A small image classifier, trained from scratch: 26.3 epochs.
Rows from block 5 of a small image classifier, named by matrix and row number. Rows with one number belong to one neuron. Each number is 128 + 32 x the weight over its row's rms, rounded and kept within 0 to 255. All counts start at 0.
Before each neuron's rows are labels from the 100 images, of 14976, where the neuron reaches its highest value: "peak on" is the class under the peak. Only what is clearly more common there than usual is listed. The data: rendered solids tumbling over patterned floors.
# fc1: MLP up (model.blocks.5.mlp.fc1.weight, 768x192), inputs 0-191
# fc2: MLP down (model.blocks.5.mlp.fc2.weight, 192x768, transposed), outputs 0-191

peak on: jack; star block
fc1.583 [128 147 128 128 124 128 130 128 124 128 221 128 125 131 140 129 122 127 130 128 128 116 128 127 127 113 143 126   0 128 129 143 212 132 127 145 127 153 198 127 129 128 135  96 127 128 124 128 129 129 129  76 128 123 135 128 129 127 129 127 127 141 124 122 127 129 128 126 129 132 128 144 127 137 143 128 127 132  79 129 128 128 132 128 170 128 128 125 126 135 129 128 128 130 131 128 126 125 133 127 126 128 128 127 120 130 128 127 128 128 128 116 128 131 128 128 128 151 130 128 160 128 132 128 128 131 134 130 129 127 128 129 107 133 128 127 139 128 124 130 120 127 124 118 127 128 130 129 128 129 126 128 126 128 129 134 125 123  78 129 132 128 127 128   0 137 133 128 127 127 129 128 132 129 129 123 143 129 132 129 122  94 129 130 128 128   5 129 129 128 127 128]
fc2.583 [139 127 132 128 135 134 128 135 255 128 126 120 129 132 126 128 129 128 128 128 128 121 128 127 122 129 128  94 128 128 127  86 127 129 128 128 127 128  97 128 126 122 128 128 125 128 128 123 129 129  70 129 123 190 128 128 128 129 128 128 122 128   0 128 152 136 128 134 126 127 128 129 128 128 133 128 128 126 128 128 128 127 129  69 127 126 131 137 127 128 130 131 130 150 128 131 125 128 127 129 127 127 123 128 127 128  27 128 131 128 108 124 126 128 128 128 134  95 128 211 129 128 138 128 128 128 124 125 128 128 127 128 128 128 127 147 126 163 111 128 128 255 255 123 254 125 127 121 124 129 166 128 128 123 136 129 130 128 128 128 148 128 112 135 129 128 128 127  28 126 128 129 130 129 130 177 134 128 129 127 128 129 128 170 160 128 114 129 128 128 128 128]

peak on: bumpy ball
fc1.744 [128 128 128 128 128 128 129 128  85 129 129 129   0 128 129 128 127 128 128 128  53 127  81 128 129 128 114 127   0 126 113 120 129 124 128 128 126 131 129 127 128 128 128 128 128 129 134 128 126 128 123 128 128 128 128 134 128 128 126 128 128 129 128 128 128 122 128 124 128 172 122 128 130 129 128 128 130 128 130 128 130 128 128 129 129 137 112 143 128 128  10 128 131 127 128 127 137 128 126 141 128 115 113 128 127 129 128 128 128 128 129 128 128 146 128 253 128 129 128 127 128 128 128 128 127 127 131 130 128 111 130 128 128 129 129 128 128 128 128 127 128 128 129 129 124 129 142 128 128 128 128 128 129 128 129 165  84 128 128 120 126 128 135 132 128 126 128 128 128 131 128 127 128 128 128 128 129 128 128 126 127 128 128 130 127 128 131  92 137 128 128 126]
fc2.744 [  0 128 128 128 128 128 128 127 127 129 133 129   0 128 128 128 128 128 128 128 128 128 137 127 126 122 127 128   0 128 128 128 151 128 128 128 115 132 123 128 133 128 128 126 128 129 130 121 122 128 128 130 128 128 128 128 128 128 128 126 112 129 128 128 129 128 122 128 139 130 128 128 124 128 155 115 129 105   0 128 128 129 128 122 136 127 129 129 128 134 128 153 129 128 125 124 130 235 118 133 128 128 114 128 128 128 177 122 128 127 128 126 128 128 128 124 128 128 130 128 128 128 127 129 136 145 127 128 128 124 136 133 127 121 128 128 128 130 129 131 161 128 130 140  48 128 128 128 128 128 128 128 128 128 127 139 255 134 128   0 128 128 128 127 128 129 128 135 128 125 128 131 128 128 140 128 128 129 140 126 128 128 128 130 162 128 128 133 123 128 128 173]

peak on: star block
fc1.133 [ 97 126 128 128 128 129 225 128 128 129 128 128 128 130 124 123 128 127 128 125 148 129 128 128 128 169 127 128 211 130 127 129 128 128 129 128 131 125 128 128 128 133 114 136 128 128 118 128 130 128 128 115 128 130 143 128 125 124 127 128  93 129 255 126 129 127 120 129 128 255 128 128 128 126 129 134 128 128 128 129 124 134 128 149 127 106 129 162 128 132 128 128 120 129 128 128 127 124 124 114 138 128 128 128 127 129 128 128 125 125 128 128 132  98 129 128 155 128 128 128 128 116 129 128 130 125 128 128  96 128 128 128 128 124 128 128 121 128 128 127  63 156  91 170 118 128 126 125 122 128 127 129 129 128 130 198 130 116 129 128 125 128 128 117 121 135 128 129 124 103 128 128 102 133 130 129 135 111 128 128 128 128 128 132 128 130 186  89 142 128 127 128]
fc2.133 [129 128  81 128 128 132 129 128 127 128 128 128 128 128  72 118 128 128 128 187 128 128 129 127 140 128 122 128 129 130  39 128 123 123 119 111 128 128  90 128 126 129 175 128 126  26 131 128 139  98 128 121 166 128 131 106 128 128 128 136 153 129 255 128 127 120 127 114 128 128 129 128 128 134 128 128 128 125 128 189 120 128 128 119 128 128  93 128 127 128 115 127 128 129 128 129 128 128 129 128 125 128 128 153 128 128  60 128 129  84 130 128 124 128 118 131 128 136 128 128 129 128 127 128 129 128 128 128 130 129 128 128   0 124 128 128 128 128 128 128 128 127 140 128 120 143 128 128 129 128 122 128 128 129 128 141 128 128 127 128 139 128 128 126   0 128 128 128 185  81 128 128 128 180 126 129   0 134 128 128 128  98 127 128 128 128 128 128 128 127 129 128]

peak on: bumpy ball
fc1.700 [167 128 128 128 131 129 127 128   0 131 127 133 128 129 129 128 128 131 128 128 128 128 128 126 140 125 128 186 128 128 130 130 128 128 126 131 128 130 124 128 129 129 197 128 177 127 128 127 121 124 128 132   0 128 129 129 130 123 133 129 128 127 128 128 255 140 128  84 128 181 128 134 128 104 128 131 118 128 120 129 127 128 128 127 130 128 121 130 137 134 127 200 127 167 121 143 128 129 128 113 124 128 127 128 131 128 128 129 137 127 128 139 146 128 130 152 127 128 148 127 131 129 114 128 127 128 127 134 128 148 147 127 127 129 128 129 130 119 142 130 129   0 183 127 131 128  89 127 130 128 129 127 133 128 131 127 128 128 129 128 128 128 128 121 142 127 128 128 128 128 129 144 139 140 128 124 126 128 183 130 127 125 129 125 180 128 128  96 128 127 128 129]
fc2.700 [128 128 127 128 128 128 130 128 129 121 128 128 128 128 128 128 128 132 129 125 128 128 129 128 128 127 128 145 128 128 128 128 128 128 128 128 128 128 122 129 128 128 129 127 124 128 128 128 128 128 128 128 133 128 128 128 154 127 129 128 128 128 131 127 128 128 130 128 128 111  85 107 146 128 128 127 113 122 129 127 135 128 127 128 128 128 126 128 128 128 128 255 128 138 128 128 128 127 128 128 128 128 128 128 128 128 126 128 128 127 129 128  19 127 129 128 128 128 128 128 128 128 128 129 128 128 128 128 128 128 128   0 128 128 126 129 128 128 128 129 128 255 130 130 128 127 128 128 128 128 128 255 128 128 128 128 128 149 128 128 128 128 128 127 127 128 128 128 128 128 128 128 128 135 128 124 130 128 194 125 128 128 128 128 128 128 131 128 128 128 129 128]

peak on: jack
fc1.675 [125 128 128 127 132 127 128 128 128 128 255 126  96 119 162 128 128 126 127 128 131 128 146 131 128 129 128 118 128 129 128 116 128 128 128 159 112 128 124 128 128 126 128 125 124  60 124 128 128 129 127   0 128 139 132 129  81 122 126 128 117 128 128 127 129 129 128 161 128 127 128 153 128 140 127 128 128 128 136 128 132 134 128 129 124 129 132   7 135 128 128 129 128 128 128 127 128 128 141 128 128 129 128 128 128 133 127 128 148 120 128 115 131 143 128 130 128 126 128 129 120 130 128 128 128 100 156 128 127 127 128 128 204 130 128 128 142 127 128 128 128 126 126 128 131 125 135 128 128 128 128 126 159 122 128 131 107 129 128 127 145 128 134 129   0 128 128 128 128 126 128 136  92 127 127 129 127 128 129 129 128 121 128 128 128 129 106 127 136 130   0 134]
fc2.675 [169 135 128 128 129 128 146 128 130 131   0 128 129 129 128 126 128 127 128 128 128 128   7 121 128 116 129 128 128 129 128 133 128 128 128 118 126 128 129 128 118 128 127 128 128 128 128 128 127 128 129 255 128 130 128 128 118 136 128 127 127 129 128 133 128 150 118 129 125 128 177 129 110 128 129 139 128 127 127 133 124 118 129 126 140 110 126 161 124 126 128 111 132 129 128 131 118 128 128 128   0 128 131 128 130 129 128 128 141 128 119 127 128 128 128 128 133 111 130 132 128 128 128 128 130 127 120 125 129 143 128 218 133 124 128 181 127 162 129 136 127 132 224 128  55 128 129 129 128 128 204 130 128 131 255 128 129 143 127 128 128 128 129 128 125 130 128 127 128   0 128 129 128 128 128 129 129 127 128 126 128   0 128 128 128 128 122 128 128 122 132 115]

peak on: star block
fc1.69 [129 121 127 128 128 126 128 128  95 121 225 128 129 130 126 128 126 106 129 128 127 128 130 128 128 160 255 121 128 128 123 109 128 129 126 135 128 130 128 128 131 111 128 128 148 153 128 128 128 129 128 128 125 128 128 131 128 127 128 128  96 137 125 128 128 128 122 123 128 255 128 128 127 128 135 129 129 129  33 255 143 104 130 128 128 129 128 128 128 129 128 122 130 104 128 126 127 128 130 128  59 128 128 124 127 128 128 128 132 137 128 127 186 129 124  71 126 141 128 128 128 134 114 128 131 140 129 128 128 136 130 129 128 128   0 128 128 127 124 128 124 255 126 129 115 119 130 130 127 129 125 128 131 127 127 128 127 128 128 129 209 128 125 128  95 129 126 128 130 127 128 124 126 182 131 128 160 126 120 121 128 127 125 128 128 128 128 128 128 128 128 129]
fc2.69 [128 128 128 128 128 128 132 128 142 133 121 108 128 128 128 128 128 129 129 138 123 127 129 128 127 128 128 127 128 128 124 128 126 126 128 129 128 130   0 127 127 128 128 128  76   4 128 128 128  45 126 128 127 151 129 125 128 131 133 127 128 128  74 128 122 128 128 128 128 128 127 135 118 128 128 128 131 128 128 127 113 128 130 128 128 128 128 128 127 128 128 128 128 128 128 128 126 128 128 128 128 128 128 128 128 128 116 127 128 128 128 127 128 128 128 128 128 132 133 143 128 128  99 128 129 128 128 127 127 128 128 128  63 128 128 128 128 130 128 128 128 128 128 126 128 131 128 125 128 128 128 128 128 128 128   0 128 129 128 128 128 128 128 128 127 122 128 128 124   0 128 128 127 129 127 129 128 128 128 132 128  42 128 128 128 128 219 128 128 127 128 124]

peak on: jack
fc1.748 [127 127 146 125 104 129 128 128 126 123 128 141 128 128 116 126 128 126 140 132 142 128 129 122 125 104 125  98 128 130 111 128 121 136 129 136 128 136 146 128 129 128 128 118 255 128 128 125 127 123 130 122 129 127 130 130  60 124 176 132 128 124 129 127 122 132 126  76 128 126 136 158 128 129 154 147 128 130  77 130 137 127 128 102 129 129 119 127 132 125 115 127 120 144 124 128 128 129   0  96  41 127 129 117 128 128 129 126 128 134 126 128 140 131 128 130 131 133 129 128 133 129 147 129 128 137 134 120 127 128 128 126 128 128 136  92 154 128  64 127 129   9  58 128 127 133 129 127 128 129 127 255 128 128 115 129 130 135 127 128 134 128 128 128 131 141 127 127 126 104 126 130 125 110 117 114 127 128 124 129 127   0 123 128 138 128 218 147 128 126 138 103]
fc2.748 [126 128 123 130 129 130 130 128 127 126 128  98 134 128 128 142 128 138 128 128 128 128 120 128 128 127 128 114 128 128 127 138 131 141 119 128 125 128 127 127 127 128 122 128   0 128 128 128 128 128   5 135 132 165 128 115 128 143 126 128 128 128 128 117 130 128 124 135 120 127 110 128 128 128 124 126 128 128 131 128 124 128 128 126 125 128 121 189 127 128 128 132 124 129 128 128 127 128 204 128  87 128 128 128 128 129 101 127 129 123 128 128 127 128 128 129 128 135 134 128 127 128 128  88 129 124 128 168 128 128 128  88 128 123 129 128 128 128 130 129 128 255 255 113 123 128 119 128 128 125 131 128 128 128 128 103 128 125 128 128 128 128 124 133 120 128 129 127 120 121 128 128 128 126 128 130 133 128 128 129 133 142 128 150 182 128 147 129 128 129 128 128]

peak on: bumpy ball
fc1.414 [128 129 128 127 129 128 121 128 124 163 122 211  88 127 128 128 156 167 120 128 128 139 115  97 210 101 125 137  76 132 121 115 142 131 107 142 112 155 126 128 127 129 127 127 144 128  98 125  91 108 148 120  84 129 128 177 131 131 133 132 125 140 114 120 125 132 175 132 128 138 126 155 111  21 128 181 132 128 130 127 154 147 218 151 143 124  76 128 149 142   3 139 123 124 126 131 153 179 125 129 133 135 143 132 126 137 121 120 117 129 128 135 147 130 116 122 129 130 125 128 178 132 108 148 128 122 120 129 127  10 128 202 129 122 124 130 127 179  96 128 139 130 171 128 128 118 127 128 255 124 124 127 113 143 116 123 127 133 128 111 159 128 119 128 158 129 124 128 255 129 128 148  95   0 129 128 113 133 123 135 141 127 171 102 125 129 128 128 129 135 135 108]
fc2.414 [143 115 137 127 131 131 126 131  91 129 155 164 123  26 123 130 132 101 128 111  86 138 131  73  99 135 129 114 130 124  55 121 136 128 157 135 133 101 158 128 116 128 108 128 209 128 127 118  59 129 121  39 166 118 124 203 131 119 148 129 124 128 113 126 142  64 117 127 144 130 123 127 148 129 114 110 108 132 121 128 132 125  95  99 152 127 136 126 124 131 133 128 127  87 133 129  64 143 255  93 214 135 122 129 128 121 148 121 120 121 126 131   0 124 226 129 170  83 109 136 128 128 129 145 129 127 128  98 115 126 143 122 121 121 126 155 132 145 133 170 176 128 131 118 193 100 115 132 126 129 129 127 127 128 128 188 108 110 139 128  69 128 105 124 128 140 130 174 128  50 170 125 134  60 123 100 132 128 106 107 126 125 137 128 173 143  89 114 131 133 128 149]

peak on: jack
fc1.606 [ 62 128 143 128 125 121 153 128  93  93 130 143 182 133 131 128 127 127 128 122 120 128 129 134 122 135 137 112 147 114  76 101 125 128 132 134  88  97 130 128 110 117 129 159 165 128 121 126 128 167 132 127 126 129 133 127 134 126 113 122 147 128  11 107 179 145 126 133 128 129 133 132 130 126 128 153 183 128  88 145 161 128  87 127 144 128 193 107 107 122 126  77 121 127 125 135 133 129  94  74 127 126  85  97 128 246 120 127 151 137 128  98 191 151  65 108 140 129 158 127 109 129 123  89 134 108 131 131 106 130 145 135 127 129 115 128 123 128  98 128 128 255  71 137 175 135 114 128 180  83 128  80 129 127 140  16 118 170 127  99 129 128  21 129  61 129 100 128 171  99 130 144 128 128 128 126 129 124 127 153 124 104 134 149 140 128 108 128 125 149 128 129]
fc2.606 [111 128  81 131 128 106 128 151 169 128 128  21 159 137 125 127 123 129 142 128  92 100 108 128 127 128 139 119 123 131 126 132 127 140 106 119 138 131 128 128 125 104 120 129 187  91 125 135 128 127 130 128 124 207 153   0 131 138 128  92 143 129 139 131 135 114 127 141 122 128  25 139  88 128 126 158 149 148 111 124 125 128 138 145 127 128 125 128  57 132 126 131 189 146 133 131 127 206 128 129  46 128 134 128 125 160 119 113 178 141 113  99 128 128 119 128 128 128 129 255 139 128 120 126 142   0 134 168 106 130 126 143 124 132 129 142 128 145 130 128 123 118 159  96 135 122 127  96 130 108 144 107 128 179 137 126 129 127 138 113 126 109 128 130 123  92 150 123  48 129 128 116 118 128 128 173 135 129 135 134 128 127 127 143 189 119 179 128 146  94 130  99]

peak on: jack
fc1.75 [127 129 132 129 121 122 129 129 115 131  67 116 134 128 146 127 114 129 128 124 128 125  88 130 138 116 126 128 127 140 108 129 128 128 128 132 126 133 133 128 134 128 132 115 212 136 128 122 137 169 136 132 128 128 129 141 128 133 128 160  93 130 157 121 131 104 206 134 128 128 130 131 128 133 128 133 123 128 121 124 255 120 128 111 124 121 125 129 126 117 129 128 133 132 135 124 132 127 129 131 129 114 111 132 128 139 134 128  74 123 128 124 128 129 128 116 127 135 128 128 128 129 132 255 126 135 127  76 131 139 128  67 129 193   0 130 128 132 128 127 131 130 126 128 112 133 129 129 127 129 127 130 129 111 127  89 121 144 128 128 128 128 132 128 108  87 128 128 127 109 135 124 168 107 130 161 235 127 132 128 128 125 127 102 123 128 128 133 127 135 255 129]
fc2.75 [119 128 127 129 184 143 116 127 128 116 127 126 128 128 119 125  80 127 128 129 128 117 172  96 133 126 127 131  73 128 132  46 130 146 102 142 139 219 181 127 125 127 145 128 112 119 128  72 126 129   0  84 133 128 127 154 150 160 192 103 128 119   0 130 128 138 128  56 235  70 128 132 128 132 128 135 133 132 126  72  46 101 130 131 144 128 110 131  73 128 128 131 133 169 128 129 125 126 158 128 126 127 122 128 125 129 127 127 128 128 127 102 142 128 131 133 130 128 123 155 130 128 128 125 192 135 128 129 153 107  61 128 117 120 128 134 138   0  21 127 127 127 139  67 128 121 128 131 126 128 137 158 128 153 133 128 137 145 109 123 172 127 190 129 128 145 134 117 127 130 127 127 125 129 128 150 218 129 127 125 128 127 175 129 128 115 122 126 138 125 122 128]

peak on: star block
fc1.287 [127 135 134 124 128 129 236 128 128 128 132 131 149 129 128 128 128 127 128  89 144 123 128 128 124 131 128 128 128 128 126 128 127 128 131 128 144 128 131 128 128 134 109 128 128 130 128 127 128 128 128 117 128 143 131 128 128 129 143 126  76 149 127 127 124 121 114 128 130 255 128 128 125 131 128 128 140 128 114 133 133 127 128 136 130 120 128 128 150 175 129 123 128 126 128 128 128 128  94 128 126 128 127 126 113 129 127 127 128 128 128 127 156 128 129 128 128 127 129 128 129 125 130 129 125 130 128 128 114 128 128 131 128 128 135 126 106 138 126 128  60 174 126 134 127 128 128 128 125 128 128 118 129 128 128 127 135 128 127 136 128 128 129 128   0 135 128 128 126 123 128 122 128 128 128 133 131 128 129 128 128 118 128 128 130 122 128 114 128 128 124 128]
fc2.287 [161 128 127 128 128 129 129 128 137 128 127 114 129 129 126 128 128 128 128 128   0 128 128 128 128 127 128 128 128 128 126 128 128 128 128 127 127 128   0 128 127 128 219 128 127  34 128 128 129  24 128 128 128 129 128 128 127 128 128 128 138 127 128 128 128  10 127 129 127 128 128 130 128 128 128 129 130 127 107 148 128 128 128 118 125 128 128 148 128 129 128 130 128 127 128 129 125 128 128 128 127 128 128 128 128 128  22 123 141 123 128 128   0 128 127 128 128 130 128 134 128 128 128 126 128 129 128 128 128 128 128 128  15 129 128 129 128 127 128 128 128 128 255 128 128 128 128 128 128 128 128 128 128 127 129 129 181 128 128 128 128 128 128 128 128 127 128 128 128   0 128 128 128 137 128 128 128 127 128 128 128 103 128 128 129 129 128 128 128 128 137 128]

peak on: jack; torus
fc1.158 [125 128 128 129 128 127 129 128 126 128 127 128 123 125 128 128 127 128 161 128 126 114 128 129 128 127 128 133   9 128  46 126 128 131 128 146 111 132 135 129 130 127 128 129 126 128 122 128 128 128 128 130 111 125 128 163 128 129 148 125 129 151 129 128 126 128 129 125 128   0 128 128 133 133 130  81 128 128 128 128 129 128 128 128 128 131 129 128 124 128 134 128 130 128 127 152 127 128   0 128 129 189 128 128 131 133 128 129 140 127 128 128 128 156 128 106 127 154 132 129 129 128 126 128 128 123 134 128 131 135 128 124 126 128 129 130 128 118 135 128 121 118 129 127 128 129 164 127 130 131 127 128 127 128 126 128 126 128 130 128 128 128  93 128 131 128 128 128 127 127 133 122 129 169 128 126 143 118 128 129 131 128 127 128 128 136 128 131 128 127 128 129]
fc2.158 [126 128 128 129 128 128 128 129 130 128 131 101 128 128 129 129 128 128 129 128 125 128 125 128 128 128 128 128  85 128 254 128 128 128 128 125 128 128 128 128 128 133 128 128 114 128 129 128 128 129 138 129 128 128 128 123 128 128 128 128 128 128   0 127 128 135 128 128 128 128  64 131 129 128 129 129 128 128 128 122 128 128 128 128 127 128 128 128 128 128 128 137 128 145 128 127 128 128 130 128 128 128 124 128 127 128 128 127 128 128 128 103 128 126 128 128 127 120 128 128 127 128 123 113 130 128 128 126 128 128 128 128 128 124 128 128 128 128 130 110 127 127 124 121 127 128 128 128 128 128 128 127 128 128 123 123 128 123 128 131 126 128 128 129 132 128 129 128 128 125 128 126 128 124 128 128 128 128 128 128 154 129 128 129 128 127 128 128 128 128 128 136]

peak on: star block
fc1.211 [ 58 128 136 135 128 121 209 118  73 128 128 128 128 128 132 128 127 128 127 106 128 131 128 130 131 134 128 125 128 128 141 122 122 129 138 153 126 125   5 124 128  96  96 130 128 109 129 128 128 128 128 121 134 124 143 128 126  62 128 130 127 128 128 104 128 127 128 130 129 255 128 148 128 131  24 128 128 122 128 127 128 130 127 132 128 128 129 128 128 129 128 128 128 120 135 101 130 129 107 128 129 127 124 128 126 130 118 127 131 128 122 130 155 140 121   0 126 128 128 128 128 128 132 128 128 127 149 128 128 128 127 128 121 128 131 128 128 128 128 126 113 220 123 128 127 119 123 129 119 128 125 120 129 125 127 131 128 131 125 122 130 128 173  74  41 136 128 128 126 121 128 128 127 129 134 132 128 128 127 128 129 115 127 128 125 129 128 111 131 130 125 128]
fc2.211 [127 128 123 128 128 129 128 128 130 134 128 124 129 130 127 126 128 126 128 128 126 128 128 128 130  74 128 136 143 129 123 128 128 120 127 128 128 129 126 128 128 128 237 128 123 128 129 127 129  50 128 128 135 142 133 128 187 128 128 159 135 137 128 129 128 127 128 126 128 126 131 128 126 132 128 129 130 128 127 242 122 125 135 126 127 127 128 141 127 128 128 129 128 128 128 135 127 127 129 128 123 128 128 131 128 128  70 128 129 127 130 128 124 124 123 145 128 137 128 129 131 128 128 128 128 141 121 128 127 127 129 128   0 124 128 129 128 127 128 128 128 128 199 128 124 138 137 128 128 124 124 128 128 128 128 128 128 128 127 120 203 128 128 126 106 127 128 131 128   0 128 129 127 130 125 128  35 130 129 128 128  26 128 128 128 128 131 128 122 128 129 136]

peak on: bumpy ball
fc1.12 [128 128 160 123 128 102 126 128  23 128 127 167  36 128 157 129 191 108 135 120  97 127 130 111 144 128 134 123 129 130 160 129 178 127 121 159 125 126 128 125 113 126 128 131 128 128 124 128 128 128 135 139 126 129 132 127 168 119 157 132 145 129 129 127 110 123 119 144 128 177 128 126 120 128 129 129 105 129 128 128 131 130 162 126 132 123 131 129 128 124 115 116 128 126 139 172 123 134 129 128 127 104 172  86 131  94 128 128 147 129 128 129 247 129 101  61 130 158 128 128 128 130 128 127 126 137 132 128 128 126 120  99 128 144 126  99 143 118 136 126 131 119 127 128 117  20 131 124 138 128 124 128 128 125 128 131 118 130 127 129 160 128 124   0 125 146 128 128 129 127 131 130 128 121 134 115 125 128  94 134 128 104 141 127 117 130  28 131 144 192 126 126]
fc2.12 [150 118 128 140  14 143 111 128 218 130 170  87  95 124 255 133 150 128 167 124 127 127 132 113 101 133 128  77 129 127 130 190 128 128 134 123 128  79 127 128 128  33 128 137 131 125 129 132 125 142 126 121 125 161 128 128 129 113 128 122 100 138  97 132 127 128 123 169 129 128  41 128 129 128 161 203 128 131  28 124 126 128 128 129 156 128 131 114 115 128 122 143 143 126 128 128 105 128 152 137  80 129 118 130 128 128 128 133 128 128 140  73 127 128 139 128 130 120 126 255 142 128 128 145 128 128 115 123 126 128 128 114 127  48 126 129 116 139 135 125 128 129 145 109 149 148 127 138 119 138 119 131 127 128 153 153 128 128 127 128   0 158 125  83 124 128 128 128  59  90 130 128 133 128 135 128 128 128 128 128 166 128 130 110 139 126   2 128 128 129 135 128]

peak on: bumpy ball
fc1.208 [124 128 128 131 129 131 126 128 128 128 135 121 137 127 124 128 125 128 125 133 128 128 128 164 127 121 128 100 126 127 126 133 122 130 133 134 128 127 128 127 127 133 142 126 124 131 127 131 128 137 139 128  89 125 126 122 125 126 115 130  42 125 128 120 128 125 130 130 128 128 171 128 236 123 126 130 255 129 138 125 255 196 174 129 128 133 105 129 126 126 130 131 128 128 134 143 112 125 130 146  41 127 255 128 131 112 124 127 125 128 128 126  76 209 128 115 128 129 114 128 131 128   4 108 124 128 128 126 129 128 128 144 128 121 139 128 128 129 128 139  92 133  81 124 127 113 142 128 130 128 120 128 128 130 128 125  71 119 133 124 128 128 128 128 128 131 132 128 128 109 128 158 129 128 115 129 130 146 128 124 121 160 129 127 126 129 103 132 164 129 128 128]
fc2.208 [128 127 129 131 128 139 125 128 171 128 106 129 128 128 200 128 131 128 128 128 127 128 255 127 136 191 127 128 128 127 128 162  92 131 153 135 128 128 125 127 127 128 126 128 128 128 127 128 128 128 127 128 131 129 128 128 128 128 126 128 128 127 128 127 128 128 128 131 129 129 138 128 132 131 128 105 130 129 126 128 144 127 128 122 126 128  94 128 152 128 129 128 146 128 130 128 128 127 128 134 119 128 123 151 128 128 130 130 128 120 127 109 126 128 128 131 129 134 128 127 129 128 134 128 127 123 118 106 132 121 128 255 126 128 128 128 129 101 128 130 128  73   0 120 125 128 139 128 127 128 164 176 128 129 128 128 128 127 128 128 128 141 110 115 117 128 128 130 122 126 164 128 128 129 113 128 128 129 117 128 128 128 128 128 128 130  22 128 128 135 128 128]

peak on: jack
fc1.643 [118 127 136 165 127 120 207 128 119 131 127 126 118 130 133 127 129 123 128 131 126 123 125 127 126 128 127 141 128 128 128 128 128 129 128 135 106 128 129 128 131 127 123 127 128 144 147 124 136 129 128 110 110 128 128 137 128  44 128 128 129 125 134 128 127 128 132 101 128   0 127 128 188   0 128 125 134 126 117 127 149 118 127 128 128 102 125 128  74 124 128 135 128 131 112 127 135 123   0 143 131 129 128 155 128 127 129 128 128 129 128 128 142 175 104  74 128 128 161 128 172 158 123 134 128 124 131 138 135 250 127 127 126 128 126 128 131 131 131 125 128 115 126 128 135 157 137 128 133 131 118 128 128 128 128 127 113 125 128 128 141 128 129 128 129 118 128 128 126 126 129 126 129 122 131 128 128 112 128 128 128 122 123 128 127 128 128 135 127 112 128 128]
fc2.643 [106 135 128 132 129 131 129 127 129 128 217 128 128 129 129 176 128 135 128 128 120 127 128 129 128 134 128 123   0 128 124 145 211 128 128 113 128 128 126 128 128 128 125 128 115 126 129 129 112 128 145 143 126 150 124 123 130 134 129 127 113 128   0 128 133 138 128 141 143 128 129 129 130 128 127 139 128 135 128 124 128 129 128 128 128 128 127 128 136 129 128 145 128 183 128 119 127 135 139 128 132 127  51 138 124 126 134 128 128 128 132  62 128 128 128 128 125 128 127 157 131 128 128 117 155 127 116 123 128 129 125 128 129 122 128 127 128 139 121  88 127 245 128 126 126 125 128 128 127 128 162 128 129 128 115  96 124 127 125 128 127 127 129 131 132 128 129 128 128 103 123 128 106  99 126 128 128 126 127 128 184 130 129 129 153 124 128 128 128 128 134 128]

peak on: bumpy ball
fc1.166 [128 128 128 128 128 132 127 131 128 129 128 130 128 126 126 128 128 128 134 114 128 128 128 126 136 128 125 129   0 128 240 133 128 129 126 129 128 136   0 128 128 131 140 128 128 128 128 128 127 127 128 126 128 129 128 134 129 128 147 165 124 210 206 128 128 131 128 128 128 112 157 131 128 128 128 130 128 131 128 128 127 141 115 128 129 128 113 138 129 126   0 128 128 129 129 128 140 146 146 129 189 121 131  77 128 129 128 128 129 127 129 130 135 128 129 128 114 128 128 127 129 127 128 128 128 123 130 128 126 129 129 106 184 127 128 128 129 127 129 132 129 119 212 128 160 126 128 128 135 127 129 132 123 133 128 109 128  90 128 110 129 128 128 126 129 128 129 127 130 128 134 128 108 128 128 128 128 118 127 133 127 145 128 127 104 127 128 116 133 130 128 122]
fc2.166 [100 128 128 129 128 128 128 128 128 131 134 129 125 125 128 128 129 128 130 128 128 128 129 127 127 127 135 128 104 128 128 128 128 128 128 128 128 128 125 128 128 132 128 128 128 128 128 128 126 128 128 128 128 128 128 143 128 129 153 128 117 128  98 129 128 129 127 126 128 128 124 128 127 128 128 125 131 128  81 128 126 128 128 127 128 128 129 128 140 130 128 127 128 127 128 127 128 158 255 144 129 124 128 128 127 128  88 128 128 128 128 128   0 124 128 129 128 128 128 128 128 128 128 130 139 137 128 128 128 128 128   0 122 128 128 129 128 128 161 128 130 172 128 128 125 128 128 128 128 128 128 255 128 128 130 140 146 127 128 127 127 128 124 127 116 128 128 129 128 126 128 128 128 126 128 128 128 130 128 118 128 128 128 128 228 128 120 128 128 128 128 126]